A small image inpainting model, trained from scratch.
Training: muon at rate 0.017, 9800 steps.
Rows from block 8, named by matrix and row number. Each number is 128 + 24 x the weight over its row's rms, rounded and kept within 0 to 255. All counts start at 0.
# conv: 3x3 conv (model.enc.2.2.conv.weight, 128x128x3x3), inputs 15-29, a 3x3 kernel for each
conv.39 [135 116 142 124  94 124  74  46  97 102 122 121 127 129 105 130  97  85 126 101 108  93 102 129  83 124 168 137 132 126 134 141 189 101  86 134 141 175 162 137 166 128  89 154 151  98 120 137 117 159 135 127 128 129 111 115 120 115 132 155 101 103  87 100 109  98 129 143 120 161 166 142 133 175 152 106 167 146 134 148 180 164 134 103 131 122 103 134 126 101  99 107 146 168 122 118 152 179 113 135 126 130 104  97 144 101 139 129 111 154 139  89 135 144  84  85 129 162 143  97 110  81  77 126  96 148 124 104 114 124 116 121 136 135 147]
conv.40 [163 158 111 154 184 127 102 154 121 117 137 149 110 116 121 128 126 100 111 135 109 116 114 103 158 129 125  97 118 125 110 136 144 102 126 137 160 166 136 154 137 151 133 117 139  96  51  83 121  64  75 156 134  98 184 135 113 177 130 124 123 101 118 110 103  95 133 121 118 158 155 131 156 118 109 113 151 128 100 128 145 161 132 135 155 133 129 162 135 157 101 110 120 108 123 127 161 174 138  95 124 134  76 121  85 123 116  97 162 102  58 126 100  59 114  90  64 110  97 114 101  59  75 146  93  71 132  94 129 122  97 104 117 130 110]
conv.41 [139 132 144 124 117 189 147 102 104  59 129 140 108 142 131 117 123 115 168 136 158 134  87 101 124  86 120  63 106 138 107 107 123 136 109 126 103 122 138 170 193 131 124 181 129 135 163 129 128 117 136 111  89 135 131 140 155 127 147 151 122  71 123 133 137 146 101 128 128 105 116 100  95 142 134 116 128 132 100 147 170 118 116 108 128 128 143 141 106 116 110  93 102 106 117 100  39  79 142 124 113 112 140 131 105 120 137 128 122 119 105 140 142  86  74  68  89 169 158 153 131 156 167 160 148 205 149 141 124 139 125 108 128 118 102]
conv.42 [101 121 163 102 111 130 149 132 100 115 107 114 137 151 128 163 155 109 132 141 125 139 116 122 139 130 154 129 129 132 123 119 136 127 110 122 121 115 142 137 119 177 134 101 129 168 151 158 156 121 119 189 136 108  64 118 139  70  85 103 152 131 103 121 160 163 177 125 125 148 104  89 139 130 103 118 125 129 132 134 146 140 118 108 172 118 130 136 118 138 160 186 152 144 146 135 154 136 175 169 137 148 152 121 106 131 132 125 120 154 179 106 161 167 146 125 110 102 117  81 146 149  88 136 179 117 148 121 161 141 133 144 118 116 127]
conv.43 [145 157 152  79 110 113  75 103  64 130 109 108 124 114 116 129 127 156 103 124 149 115 123 134 121 137 151 123 106 102 127 133 126 103 126 156 113 105 103 130 113  92 151 148 119 127 126 167 147 126  89 164 159 166 141 128 126 133 127 114 141 107  79 155 137 149 158 125 133 188 142 139 121 140 150 149 107  96  96  98 110 132 127 125 123 121 142 146 162 119 180 165 163 162 152 180 183 154 186 112 104 133 100 112 110 116 136  93 143 121 176 138 145 177 138 148 135 119 115 106 124  96 136 130 141 174 106 135 135 113 102 114 126 127 129]
conv.44 [165 123 105  94  94 114  77 116 100 144 148 113 140 134 147 153 160 218 107 135 121 130 170 163 125  91 117 124 145 159 110 159 143 115 140 138 124 152 148 104 122 146 126 146 118 137 177 161 103 136 134  68  94  68 126 124 100 106 151 131  94 109 118 139 123 119 135 122 110 126 131 125 104 149 199 100 116 133 120 122 141 149 148 204 109 138 129  92 112  89 124 143 142 118 150 149  84 100 156 104 141 131 143 156 160 112 101 135  95 115 111  75  88  83  85 101  51 104 160 168  92 107 105  99 108 100 144 121 103 149 158 144 146 142 139]
conv.45 [168 162 140 114 167 133  91 148 154 122  90 114 109 104  96 160 139 149 131  87  82 140 135 130 145 136 127 157 140 129 108 110 112  79  97 100 184 165 118 144 130 124  96 122 108 149 166 177 132 122 141  74  57  85 135 117 118 126 102 124 164 179 175 138 128 108 133 136 131 139  98 110 162 143 129 131 130 132 124 118 176 153 153 103 114 136 105  89  87 103 105 108  86 104  89  91 119  65  78 105 135  95 123 135 133 144 113 107  67 112 124 138  89 105 179  90 121 135 154 145 108 122 119  94 173 134 111 115 130 140 124 129 168 174 149]
conv.46 [134 118 133 135 135 141 126 110 100  94  96 107 131 136  91 147 141  87 125 123 142 150 139 123 126 121 113  86 117 142 162 133 121 178 108  81 109  94  96 127 111  84 129 126 132  83 101 155  96 107 153 145 102 171 100 121 143  92 165 140 117 136 138 121  88  57  88  90  84 133 169 155 118 149 158  86 133 139  97 130 128 113 125 158 119 144 158 117 143 143 102 141 110 113 110 124 143 150 135 129 127 147 127 139 168 162 124 129 113 114 132 124 135 134 166 124 160  70 125 157 115 184 127 163 177 138 106 107  98 123 125 135 112 118 151]
conv.47 [135 136 123 150 150 130 137 126 115 142 143 145 137 137 138 162 148 137 119 132 126 132 113 146 147 104 118 137 152 134 135 135  99 169 144 113 127 107 136 109 125 152 119 120 141 101 100 128 131  99  85 127  85  95 114 141 113 146 195 129 147 206 127 149 124 127 128 124 124 123 137 126 112 125 130 140 124 127 149 150 164 120 106 109  91 113 156 138 111 125 114 133 194 112 118 126  96 139 138 117 114 101 126 108 123 131 131 113  80  97 119 123 144 107 100 130 114 136  77  48 154  84  89 135 123 150 112 111 113 123  98 130 109  94 126]
conv.48 [163  87  56 176 145 109  98 161 136 137 127 148 144 154 140 146 144 142 116 171 176 116 124 136 136 125 147  88 110 113 105 118 100 139 100  78 110 137 169 120 137 183 113 143 134 142  90  76 123  88  57  96  97 116 109 127 140 155 155 130 134 158 131 148 137  93 147 147 121 146 161 145 158 141 119 151 137 123  63 110 144 109 135 141 132 119 112 155 148 146 142 152 176 113 140 174 138 127  90 122 121 135  93  95 123 111 109 150 111  50  70 115  95 102 120 115 112 118 126 149 103  84 125 120 128 161 129 137 114 150 119 107 154 142 169]
conv.49 [167 134 203 140 140 146 135 121  72 142 172  96 156 166 101 172 137 111 100 119 133 120 135 134 144 129 132 126 119 121 140 153 168 161 176 168 155 166 136 182 145 148 152 137 143 213 133  53 171  95  29 113  49 104 109 114 166 164 118 148 171 137 123 135 141 144 102 114 109 111  91 106 107 133 112  92 144 138  96  97  91 118 130 124 120 111 103 123 113 122 110 118  91 129 118 110  92  97  81 120 116 119  89  89 125 102  81 121  95 151 176 110 114 140 121 122 128 120 118  64 139  92 121 135  96 130 135 143 153 126 135 139 140 133 112]
conv.50 [125 111 169 158 151 151 133 119  74 120 132 111 106 139 140 144 107 104 112 135 140 103 110 127 149 128 125  88  90 127 159  68 114 199 129  89 145 126 102 110 151 128 115 118 127 137 101 121 133 119 134 126 124 110 144 133 168 121 130 213 134 122 147 141 143 112 151 151 117  84 118  97 107 127 122 101 150 107 157 200 142 112  96  94 122  85 101 128 130 160 142 100 102 148 113 115 144 124  92 113 144 126  99 128 136 111 121 171  96 112 121  76 140 151 102  87 152 129 127 183 128  94 136 111  84 120 119 130 145 119 121 113 133 120 117]
conv.51 [118 132 168  94  98 135 113  79 104 134 133  97 155 125 105 136 111 108 120 104 138 143 127 114 132 150 122 122 168 171 122 132 118 128 115 103 129 150 127 141 162 152  85 105 111 144  93  71 158 102 109 160 123 104 104 114 182 139 131 130 155 132 129 121  99 123 135 104 124 162 139 121 126 157 120 165 180 114 176 176 119  88 130 188  85  96 118  89  91  98 114 123 167 113 134 117 153 140 111  99 134 129 104 126 149 142 125 154 165 147 120 155 162 186 110 109 124  95 101  84 132 135 117 194 136 130 139 144 132 116 154 126 127 150 118]
conv.52 [ 99 153 155 105 125 178 155 137 165 109 106 136 114  88 108 126 109 111 168 123 105 140 110 104 125  95  65  81 101 104 140 145 131 169 140 105 134 120  98 166 157 149 142 120 141 158 156 100 167 155 125 147 158 140 131  97  54 152 133  98 133 111  98 110 103 147 130 113 108 140 120 126  94 154 113 114 104 148 121  97 177 135 138 102 145 150 155 150  83 101 153 118  95 140 128 119 137 116 109 112 148 129 106 143 148  94 125 165 110 126 113  87 110 120  83 101 155 116 140 134 118  74 169 123  49 117 136 125 121 103 109 119  83 104 139]
conv.53 [109 148 111 153 136 113 141 146 135 134 128 112  99 107  94 109 120 117  92 100 119  93 107 104 102 126 125 147 115 135 132 127 127 142 132 136 167 136 112 149 106  86 115 108  92 163 151 142 149 112  84 132 146 139 136  84  98 151 101 130 181 138 150 134 105 108 147 131 104 170 139 136 144 139 119 129 126 126 104 115 127 129 116 140 144 119 102 122 125 141 131 186 142  47 107 126  62  76 101  79 110 151 132 116 138 146 109  91  88 124 110 101 101  64 123 136 107 143 110  97 114 130 137  93 152 152 121 149 117 125 140 119 132 131 122]
conv.54 [ 87  86 127  72  83 139 108 111 111 129 124 154 125 106 114 108 121 146 124 119 131 140 133 134 140 149 131 150 154 125 204 155 133 199 135  94  83 119 170 137 136 126 152 112 104 190 188 151 179 175  72 192 110  65  96  83 132 109 133 149  96 133  87 129 123 111 111 109 106  98 102 135  84 120 131 148 134  88 152  98  94 124 113 120 110 126 146 160 185 150 152 112 102 140 111 124 116 132 165 129 182 110 180 136 115 146  87 165  58  92 126 101 166 156 163 177 165 182 177 141 130 114 145 137  82 138 110 128 148 122 123 116 133 132 142]
conv.55 [ 80  75 133  50  63 101 135 152 156 149 113  74 133 133 104 124 113 121 116 109 118 123 126 123 112 109 110 121 124 126 141 152 162 123 138 148 123  90 118 156 117 111 122 101 127 113 140 182 129 131 204 101  77 147 152 131 147 130 147 144  89 147 185  78 112 180 100 112 116 117 154 145 156 136 132 160 155 138 121 102 124 146 129 125 113 121 111 117 134 111 142 114 200 118 127 142 134 126  93 164 147 138 146 134 172 157 116 115 155 149 200 121  50 126 148 116  70 150 118 139 166 133 125 119 141 132  95 111 101 116 114 129 123  68 112]
conv.56 [121 119  67 132 137  95 109 123 131 127 121 104 116 126 128 115 122 136 123 131  94 133 156 104 106 141 134 127 123 151 115 111 167 124 141 216 165 180 157 129 127 173 120  87 172 149 128 134 118  84 117 108  92 168 162 185 106 155 165 122  87 131 145 139 126 110 141 122 112 137 119 132 147 140 122 153 142 122 168 146 136 101 146 156 119 140 159  90 105 125 157 117 161 110 121 127 126 129 111 120 144 128  80 124 147 124 136 140  84 164 189  66 123 147  98 145 157 150 129 147 162 119 118 199  92  92 149 139 117 141 154 161 121 138 146]
conv.57 [130 117 143 132  89  94 132  96  95 170 186 137 129 129 102 107  80 119  96 116  91 137 119 101 140 134 130 152 146  73 130 109   3 155 127  49 140 163 143  90 116 141 130 118  91 107 120 165 103 135 131  86 133 123 141 126  97 139 137 135  93 130 158 134 123 127 122 100 103  74 117 154 100  96 142 110 127 147 108 118 122  95 125 129 113 126 130 117 134 153  95 141 128 123 112  96 138 107  93 110 123 146 110 134 162 118 135 140 148 171 145 107 143 188 191 187 173 103 111  92 139 105 121 186 145 147 117 132 153 130 134 141 136 143 153]
conv.58 [103 138 109 162 176  94 117 161 148 107 157 132 107  99 135 139 120 129 105 135 136  99 115 114 124  86 109 147 171  68 147 201  78 141 179 149 154 163 120 130 161 120 201 171 120 115 120 109 123 136 122 126  83  83 131 177 133 120 131 115 149 139 138 142 140 167 174 163 170 136 126 118 133 131 118 118 158 126 114 115 115 137 125 127 121 127 106 135 134 105 171 142  97 140 119 122  93 109  84 155  88 114 162 126 125 165 131  94 122 110 157 121 141 177 159 162 140 159 126 115 145 141 143 105 178 157 114 115 115 140  96 102 133  99  80]
conv.59 [136  90 109 134  77 106 153 130 105 111 135 120 105 130 118 118 133 132 186 118 107 148 134 114 147 120 128 103 164 111  70 134 138  20 104 121 119 121 111 113 130  69 106 150 116  97  92 115  91 111 118  76 117 184 131 118 147 126 105 120 105  80  64 113  91 136 110 103 136 147 113 134 128 111 134 167 129 108 136 155 128 107  99 119 139 151 150 128 150 147 144 120 108 131 137 139 116 113 149 131 153 140 101 103 133 111 102 158 140 149 166 124 130 137 107 148 174 129 110 114 116 149 145 160 173 152 111 105 131  94 108 150  88 126 181]
conv.60 [125 128  95 114  62  77 112  80 124 133 137 141 123 117  83 125 143  76 112 120 131 128 122 134 139 117 144 125  81 105 132 122 117 154 131  81  72  68 120 133 134 153 120 133 158 140 104  68 131 146 113 130 145 120 178 158 101 125 124 143 100  85 142 124 142 106 124 146 112 123 124 107 166 127 135 182 161 140 144 166  85 153 141 135 159 134 182 137 131 143 120 159 131 149 182 170 104 133 220 101 109 156 118 112 116 132 123 105 179 102 183 151  91  89 108 115  90 135 101  99  88 135 117  89 157 100 131 137 134 140 136 140 118 129 151]
conv.61 [ 77 100 103 140 144 120 123 119 121 137 104 124 162 150 165 161 158 148 145 124 125 133 141 137 173 202 180 116 122 161  93  73 131 107  55 112 122 171 144 146 154 164 122 113 153 126 139 116 145 141 168  86  89 142 132 131 122 117 116 105 111 113  96 132 119 148 107 106 137 132 112 101 114 112 153 161 121 119 153 122  59 136 142 120 150 135 111 148 142 131 117  88  86 153 146  91 182 154 116 102 157 105 119 175 128  65 129 146 134 126 134 132 121 144 101  58 164 129 114 145 123 135 114 136 156 110 132 137 126 112 123 130  77 121 143]
conv.62 [146 129 147 128  79 124 113  96  93 117 139 144 113 114 108 138 133  87 179 161 140 161 157 124 119 127 115 184 162 133 163 138 122 164 167 141 136 138 145  99 159 177 150 178 114 148 118 130 106 118 113 110 113 122 169  84  78 209 143 126 172 138 117 138 146 133  91 124 143 130 135 132 112 136 147  98 150 171  85 112 152 169 138 140 120 115 125 112 146 146 134 108 123 132 124 121 119 134 126  74 125 140 131 145 138 137 129 134 132 134 137 114 157 163 135 114  86 125 136 103 151 129 116 143 101 150 151 160 185 158 133 124 130 107  86]
conv.63 [164 173 115 141 124 125 163  94  99 125 116 106 134 130 145 128 135 164 125 125 107 129 147 116 181 154 119 105 129  99 165 147 138 123 128 148 122 141 128 149 105 119 122  92 112  72 167 121  93 111 118  95 115 104 112 150 142 114 149 140 125  89 108 173 177 153 165 158 162 164 146 155 130 117 108 128 105 140 129 122 110 122 120 165 124 112 140 173 124 118 116 107  93  62 121  90  64  90 139 148 160 175 132 133 144  83 103 133 204 169 114 146 160 130 161 149 139 136  80 108 125  80 143 166 123 133 155 138 128 155 144 145 168 133 133]
conv.64 [135 108 157 148 151 140 142 141 126 132 122 111 132 124 136 128 143 164 149 131 120 142 156 141 106 123 118 152 139 130  92 108 103 127 148 104 136 127 137 154 145 159 123 140 125 110  98  78 124 109  90 134 163 145 170 147 121 150 123 113 126 125 178 127 150 118 116 140 124  93 131 145  94 119  76  97  90 117 115 129 163 155 137 149  93  97 105 126 123 126 136 121 125 138 119 124 131 132 120  97  99 150  98 122 147 123 120  75 180 181 130 176 189 183 125 114 156 180 154 162 138 108 133  95 125 140 105 112 103 109 117 112 164 155 148]
conv.65 [113 133 131 134 120 146 163  97 115 124  92 127 122 106 120 144 128 124 115 123 138 105 144 123 126 100  92 127 150 168  94 156 153  93 145 161 130 151 166 115 106 140 124 122 117 143 214 173 201 162 151 176 152 133  91 139 199 101 162 163 150 131 155 112 125 128 106 108 111 128  99 103 121 126 118 133 125 123 136 110  89 126 122 142 168 115 141 176 143 131 170 155 136 121 131 117  96 129 166 114 129 147 175 135 154 117  98 167 156 134 157 121 112 125 135 101 145 100 106 136  81 104 143 118  84 112 107 126 113 101 106 131 122 139 117]
conv.66 [126 119  39 176 196 122 170 150 125 128 127 128 142 147  97 133 162 134 114 166 162 113 107 123 129 122 171  77 140 100 109 140 115 142 159 133  94  94 126 107 130 144 100 131 162  61 142 170 109 108  91 155 118  84  83  72  34  97  83  97 125 128 128 118 109 107 124 133 128 137 136 104 150 150 139 131 111 132 131 137 146 112 111 141 131 139 151 132 146 147 128  97 101 133 113 131 137 141 169 152 110 118 160 125 137 103 113 154 133  77  94 125 129 142 101  89 137 108  87 138 130  83 123 135 111 121 125 118 124 117 103 130 128 106 131]
conv.67 [119 112 110 125 101 131 129  83 139 120 111 124 115 110 112 119 120 129 147 158 124 126 133 142 100 103 122 106 123 116  73 132 103 144 142  86 113  84  82  83 106  87 151 128 104 125 168 155 115 169 142 165 152 109 116  94 120  98 102 139 124 107 143 134 107 127 144 102 118 112 106 123  84  98 122 118 126  97 114 133 102 154 130 105 132 115 109 126 124 127 151 131 154 133 116 141  86 120 114 115 104 105  76  80 119 123 104 127 112 102 104 139 112 105 109 143 163 134 155 110 110 130  74 115 127  57 117  99 100 109 115 134 116 128 149]
conv.68 [122 103 101 141  89  75 108 103 109 128 157 217 113 117 165  94  76 116 164 127  98 125 103 117 127 132 130 125 123 136 138 119 136 136 116 135 129 159 162 119 139 172 139 151 148 107 126 147 134 133 135 154 120 135 102 123 113  98 121 125 131 116 122 142 152 133 116 122 127 133 148 145 118 100  67 152 122 137 149 126 152 131 114 104 137 120 138 143 125 138 175 142 110 156 130 139 139 135 159  62  80 118  94 115 142 156 146 155 124 122 106 118 133 104 164 115 129 101 157 145  44 115 121 158 162 129 126 124 140 122 106 135 127 119 145]
conv.69 [170 158 116 190 168  90 139 133  67 113 115 149 117 131 160 128 131 144 123 114 147 145 139 180 160 142 142 122 106 124 110  76 115 152 139 164 140 114 127 174 175 155 148 153 116  90 105 135  69 115 111  87 123 100 163 127 115 171 119 119 134  85  92 147 123  95 138 120 103 133 140 135 151 124 143 156 118 102 162 122 106 118 110 126 100 127 158 131 173 172 130 138 108 150 117 101 146 121 111  97 123 107 104 126 110 128 128 108 114 118 128 146 139 109 173 134  75 119  88 104 108 118 113 126 117 116 134 121 161 144 115 121 142 114  89]
conv.70 [124 114  97 103 126 139 134 148 137 125 131 137 112 110 122 114  95  89 119 127 127 114 135 133 142 140 104 136 105 114 118  97 107 171 146 109 115 111 116  91  84 134 104 108 141 128 136 139 128 124 118 146 110 133 105  86  99 122 118  89 145 152 117 125 122 136 109 141 176 110 124 119 108  81  63 144 144 111 145 201 152 161 155 126 133 124 121 116 100 103 131 138 137 125 134 122 108  95 138 119 111 128 151 129 140 156 130 137 130 128 126 125 106 110 127 100 143 136 129  81 109 127 109 102 161 161  92 126 154 111 130 127 122 125 109]
conv.71 [124 107  66 117 110  89 132 154 130 117 111 104 148 130  99 179 154 117 146 130 152 125 139 189 111 125 127 114 169 127  77 129 116 145 145 124 110 126 146 149 147 125 146 149 160 114 168 158  78 114 146  99 168 151  76 106 131  91 119 125 133 119  91 103 115  89 130 133 126 164 159 157 103 131 130 153 132 131 133 128 123 116 124 109 120 131  99  97 119 100 131 147 154  72 114 139 110 109 137 187 144 119 157 145 119 140 134 116 153 117  87 144 130 110 174 187 117 130 137  91 145 164 113 141 143 149 106 100 115 142 142 143 160 150 127]
conv.72 [152 134 143 141 118 108 140 109  82 147 127  68 104 106  89 115 130 135 126 134 136 109  71 122 107 140 152 155 164 122 128 124  98 120 130 123  97 107 115  68 121 118  90  94 107  84  83 133 143 170 115 132  84  88 169 145 170 144 118 152  95 130 138 125 114 142 115 133 115  95 126 140 165 142  83 141 138  87 130 115 114 153 137 154 130 134 139 154 149 130 112 101  75 102  79  98  29  99 159 119 130 140 168 149 159 160 147 123 155 159 138 189 137 124  83 137 148 102 113 155  79 105 117 119 135 136 120 109 108 126 126 119 136 119 151]
conv.73 [ 75 108 114 116 125  75 134 134 111 117 143 159 129 123 124 113 135  95 118 113 146 112 111 120 131 130 113 134 154 164 181 192  84 149 143  95 109 116 147 116 124 150  97  95 133 146 125  74  84  96  88  20  68 110 121 127 142 147 120 120 127 118 130 128 118 126 106  94 114 151 137 143 119 140 115 161 158 137 121 116 154 137 155 138 108 118 110 170 162 141 157  85 139 159 126 147  84 116 138 162 149 121 188 139 123 104 104 110 100 150 123 107 142 149 110 107 118 112 140 135 121 143 125 127 137 112 152 131 124 136 128 122 122 128 138]
conv.74 [ 99  98 111 135 147 163 136 180 195 117 144 116 105 124 111 106 114 134 103 116 131 115 131 124 108  98 104 216 141  60 139 109  75 151 127 106 152 121  99 134 125 133 155 162 120 166 172 126 126 145 137 158 116  91 108 129 142 110 115 133 133 132  81 125 104 153 112 119 124 126 126  83 136 131 174 138 145 152 138 130 115 138 141 124 133 117  68 145 136 117 147 117 113 125  83 129 101  93 138 149 157 119 121 141 131 121 128  80 125 194 126 101 168 127 144 137  96 118 170 171 131 184 112 120 126  97 119 123 133 134 145 108 150 157 119]
conv.75 [172 106  98 144 118 103 149 130 126 106 120 113 110 121 112 108 123  98 112 139 160 108 115 113 147 148 119 136 151 154 135 144 153  65 117 168 133 107  98 126 114 115 161 153 127 188 123 141 116  85 121 124 129 141 109 124 121 152 151  86 149 141 131  89  95 118 108  79 117 126  93 122 126 108 104 102 156 155 124 116 119 150 141 159 149 108 118 189 140 138 111 136 116 116 134 133 143 108 103 139 150 130 122 191 154 120 138 114  94  83 111  48 104 137  97 143 141 138 101 123 115 123 117 103 120 121 114 118 133 130 126 119 124 142 142]
conv.76 [158 141 100 125 130 129 122 110  94 125 123 117 144 141 138 133 121 116 136  95 114 115  89  97 135 166 150 128 124 107 125  88 116 130  82 129 149 106 102 141 120 125 128 111 123 111 108 102 116 107 102 170 128 114 100  91 130  91 110 135 169 102 124 132 137 138 141 126 123  95  89  96 105 161 159 163 193 154 142 180 153 138 140 132 125 121  96 145 149 146 114 142 114 122 174 149 151 137 123 143 103 103 122 121 128 124 146 132 112 122 124  95 131 114 131  99  68 146 119  79 125 105  88 117 136 135 104  93 101  93 120 170 102 109 127]
conv.77 [120  95 126  82 116 108  81  97 102 108  93 137 130 117 162 146 152 135 105 116  86 113 128  98 139 121 103  93 111 103 124 146 170 126 134 158 106  88  94 129 135 140 109 109 139  95  97 108 126 130 153 119 132 120 102 139 147 128 143 133 118 145 132 124 122 149 123 135 137 142 139 113 149  98 113 133 128 109 158 158 146 111  99  91 126 128  95 125 153 151 124 112  89 121 102  99 116 142 123 103 148 150 160 206 172 181 175 177 142 124 161 159 109 132 137 155 160 151 100 148 165 133 165 145  98 102 128 131  96 122 111  94 114 122 139]
conv.78 [156 119 142 148 109 104 141 124 101 126 139 143 144 111 115 139 126 167 134 159 115 137 188 184  89 128 152 114  83 118 119 107 145 151 125 131 126 132 150 138 103 111 129 145 151  78  80 117  84  94 104 174 167 112 161 113 127 108 103 132  93 122 135 143 132 110 141 116 114 160 142 135 129 176 142  76 113 120  90 123 124 119 133 150 101 142 180 105  96 142 123 100  91 158 134 128 119 125 181  91 147 127 100 139 106 119 118 123 100  76  94 183 175 103 143 121 123  92 119  73 120 164 124  56 113 132 147 149 135 135 142 120 120 127  66]
conv.79 [196 140 123  90 107 159 109 110 127 135 139 117 140 150 139 155 162 142 100  89  45 112  99 107 146 150 122 152 120  98 134 139 137 141 119 141 119 127 118 119 124  92  90 113 123 112  76  95 110  57  82 105  99 122 135  97 121  76  93 132  84 108 141 115 113 133 109 118 133 124 121 132 134 135  99  85 132 106 128 165 132 128 167 130 142 152 161 116 137 158 125 119 120 142 133 106 171 140 126 142 136 100 120 103  80 104 106  73 131 134 110 128 134 134 104 129 135 117 117 133 118 127  72 109 123  93 100 113 119 101 129 146 108 124 168]
conv.80 [126 121  82 140 138 108 130 145 142 128 142 156 107 134 162 103 114 128 124 150 148 122 125 156 116  87 135 162 125 103 150  87  60 125  81  85 124 100 114 139 137  95 118 113 124  74  83 142 114 118 121 166 139  82 132 127  74 170 116  52 138 120  82 139 134 133 133 136 151 105 136 159 141 123 104 159 118 132 197 136 140 102 128 119 120 132 109 136 148 123 155 189 135 163 156 132 142 109 167 135 120 154 157 180 169 136 113 142 110  85 154 157 114 140 216 145 164 136  93 146 156 127 141  89 104 129 106 133 128 105 141 144 112 136 145]
conv.81 [108  48  71 145 130 120 167 169 118 143 142 137 136 125 119 107 138 154 128 134 130 110 135 141  96 129  98 179 125 140 185 173 163 166 161 161 154 163 144 183 174 166 147 159 169  97 119 149  99 127 123  82 105 130  99  81  86 120  79  70 203 154 120 103 132 145 160 164 153 158 106 137 120 152 182 159 150 115 115 146 117 153 166 134 158 162 138 176 125 121 148 188 114 132 168 123 126 107 121 110 119 124 112 137 111  96 132  95  95  91 125 109 109 110 126 141 160  96 131 142 109 126 128 112 111 107 148 147 154 129 136 166 122 113 135]
conv.82 [116 141 148 104 128 134 107 113 111 133 129 113  96 122 104 119 122 124 137 107 101 142 115 100 142 150 118 112 108 100 114 101  66 108 154 123 153 151 143 149 139 139 152 133 115 132  94  65 118 128 143 115 131 124 136 104 118 122 143 130 127 121 129 164 142  97 127  83  68 156 127 134 123 130 122 124 170 195 118 140 168 122 119 102 124  93  72 150 143 150 133 126 103 125 126 105 109  77  95 124 117 105 108 124 174 122 140 141 153 149 148 133 139 130 155 139  78 129 153 173 120 129 120 110 125 126 118 144 131 145 137 103 130 133 121]
conv.83 [128 157 172  84 108 173  61  69 117 142 128 147 146 139 112 167 161 149 145 128 110 125 100  94 160 139 104 129 158 131 140 139 180 161 163 139 136 152 125 116 153 169  99 146 179 135  75 101 128 121 117 152 162 103 145 123  87 102 104 169 131 131 147  95 115 142 164 163 127 126 113 139 117 103 131 140 110 127 160 139  93 131 136 109 121 120 130 105 114 134 145 140 106  98 126 142 148  81  91 142 133 120 157 122 123 144 124 104 138 189 174 152 137 142 108 135 137 113 138 134 103 160 108 114 147 100  96 119 120 128 128 145 135 101 104]
conv.84 [144 114 130 114  99 131 135 100 120 118 116  86 115 113  89 113 119 128 131 118 127 138 115 125 128 127 110 143 109 157 115 125 215  94 115 221  93 152 181  83 138 172 119 121 142  76  80 135 110 138 126 123 111 128 126  98 126 146 138 122 195 182 114 112 139 158  83  81 116 111 104 120 116 111  92 109 139 134 148 152 158 129 150 118 115 138  97 139 154 111 109 150 202 124 144 143 110  73 100 135 119 140 128 113 166 107 137 147 133  92 102 153 114 110 161 174 165 114  92  63 104 102  87  47  79 119  89 123 163 137 126 109 144 126 104]
conv.85 [107 125 152 134 130 108  86 103 140 111 101  93  93 115 130 135 119 120 126 108 112 166 134  88 166 142 103 108 139 127 119 130  88 121 135  48 121 149 131 110 151 131 147 134 132 138 145 163 105  88  99  72  44 134 132  83 110 184 167 155 134 221 188 150 141 142 134  98  91 123 132 112 134 119 105 130 138 112 129 124  99 154 144 148 129 140 143 148 113  95  61  97 118 112 104 103 131 147 155 168 166 134 138 129 132 132 126 137 102 161 160 102 123 166 135 130 134 130  95  43 114 115 136 133 141 143 145 132 109 121 103 116 114 120 146]
conv.86 [151 118  94 109 142 128 133 152 157 162 143 153 144 133 109 128 137 151 155 130 107 143 154 114 121 115 108 113 106  95  79  92 124  50 123 160  99 154 146 137 135 123 159 155 135 102 166 106 113 133 104 164 128 137 135 149  93 149 141 122 147 139 171  99 130 113 136 159 169 138 125 128 152 174 136 118 116 154 170  94 124 138 141 112 176 163  94 106 110  93 139 142 167 125 142 103 134 152 174 152 122 176 153 126 137 108 146 126 112 108  92 181 164  94 137 140 123 147 197 120 149 100 109 120  11  85 125  90 108 127 110 118 134 135 124]
conv.87 [115 123 118  93 138 123 111 101 107 112 119 136 125 114 125 114  99 129  98  90 131 101 101 111  96 129 123 104 104 104  86  99 129  88  85 146 129 145 105 115 144 119 136 148 131 174 154 119 115 112 126 104 110 128 133 146 137 119 124 107  86  75  85 119 136 139 108 136 139 128 128 105 149 101 135 146 100 125 175 124 111 129 135 120 126 128  98 129 138 108  53 118 115 134 113 119 130  95 116 174 127 153 160 139 189 131 163 168 189 162  83 175 163 118 124 170 136 168 187 114 122 163 117 101 138  87 120 142 151 142 152 139 128 126 110]
conv.88 [100 108 167  79  92 133  98 115 146  77  98 135 131 108 112 167 119 111 153 126 126 140 118  83 125 117 116 172 149 161 139 144 151 116 136 105  95 107 125 108 101  98 134 106 108 118 130 133  85 139 146 124 152 130 136 124 127 105 105 150 105 102 159  87 127 116 105 123 145 143 119 119  95 115 124  90  86 130 134  99 110 115  99  88 131 128 108 142 126  80 137 148 107 139 114 136  88  76 103  97 116 147  92 135 142 134 157 141 100 136 125 121  83 103 159 115 148 128 163 115 165 154 119 181 136 100 118  82  83 129 127 124 156 139 109]
conv.89 [100 128 128 113 150  89 149 127 107 151 156 165 167 153 111 173 172 134 116 119 126 127 146 158 119 143 138 138 132 103 158 127  81 132 115 158 140 124 118 146 117 139 188 144 136  97  89 144  86 120  88 146 122 109 146 151 100 135 128  83 139 134 105  99  99 119 143 127 105 150  98  96 189 149 142 141 140 121 151 125 119 133 126 109 142 128 115 123 102 120 154 160 126 128 121  57  57  54  47 144 144 144  98 123 135 101 152 151  82  70 147 147  99 135 180 187 124 172 138 138 169 141 136 186 138 161 127 122 131 115 118 109 110 107 102]
conv.90 [134 105 125 159 128 126 179 115 102 124 110 102 121 114 121 128 145 143 159 146 138 145 172 177 129 160 145  81 102 109 138 111 117 125 113 146 134 147 158  98 120 122  79  82 110  89 133 137 119 118  95 136  97 120 102  99 122 105 110 116 131 111 115 131 131 124 132 118 131 175 106  97 149 148 132 162 135 131 137 144 149 132 136 125 113  86 104 124 129 146 148 139 106 131 119  87 100 112  97 122 145 160 126 138 133  80 136 137 145 152 118 167 149 150 217 162 127 140 123 126 119 116 120  73 108 147 159 147 111 169 160 108 182 157 117]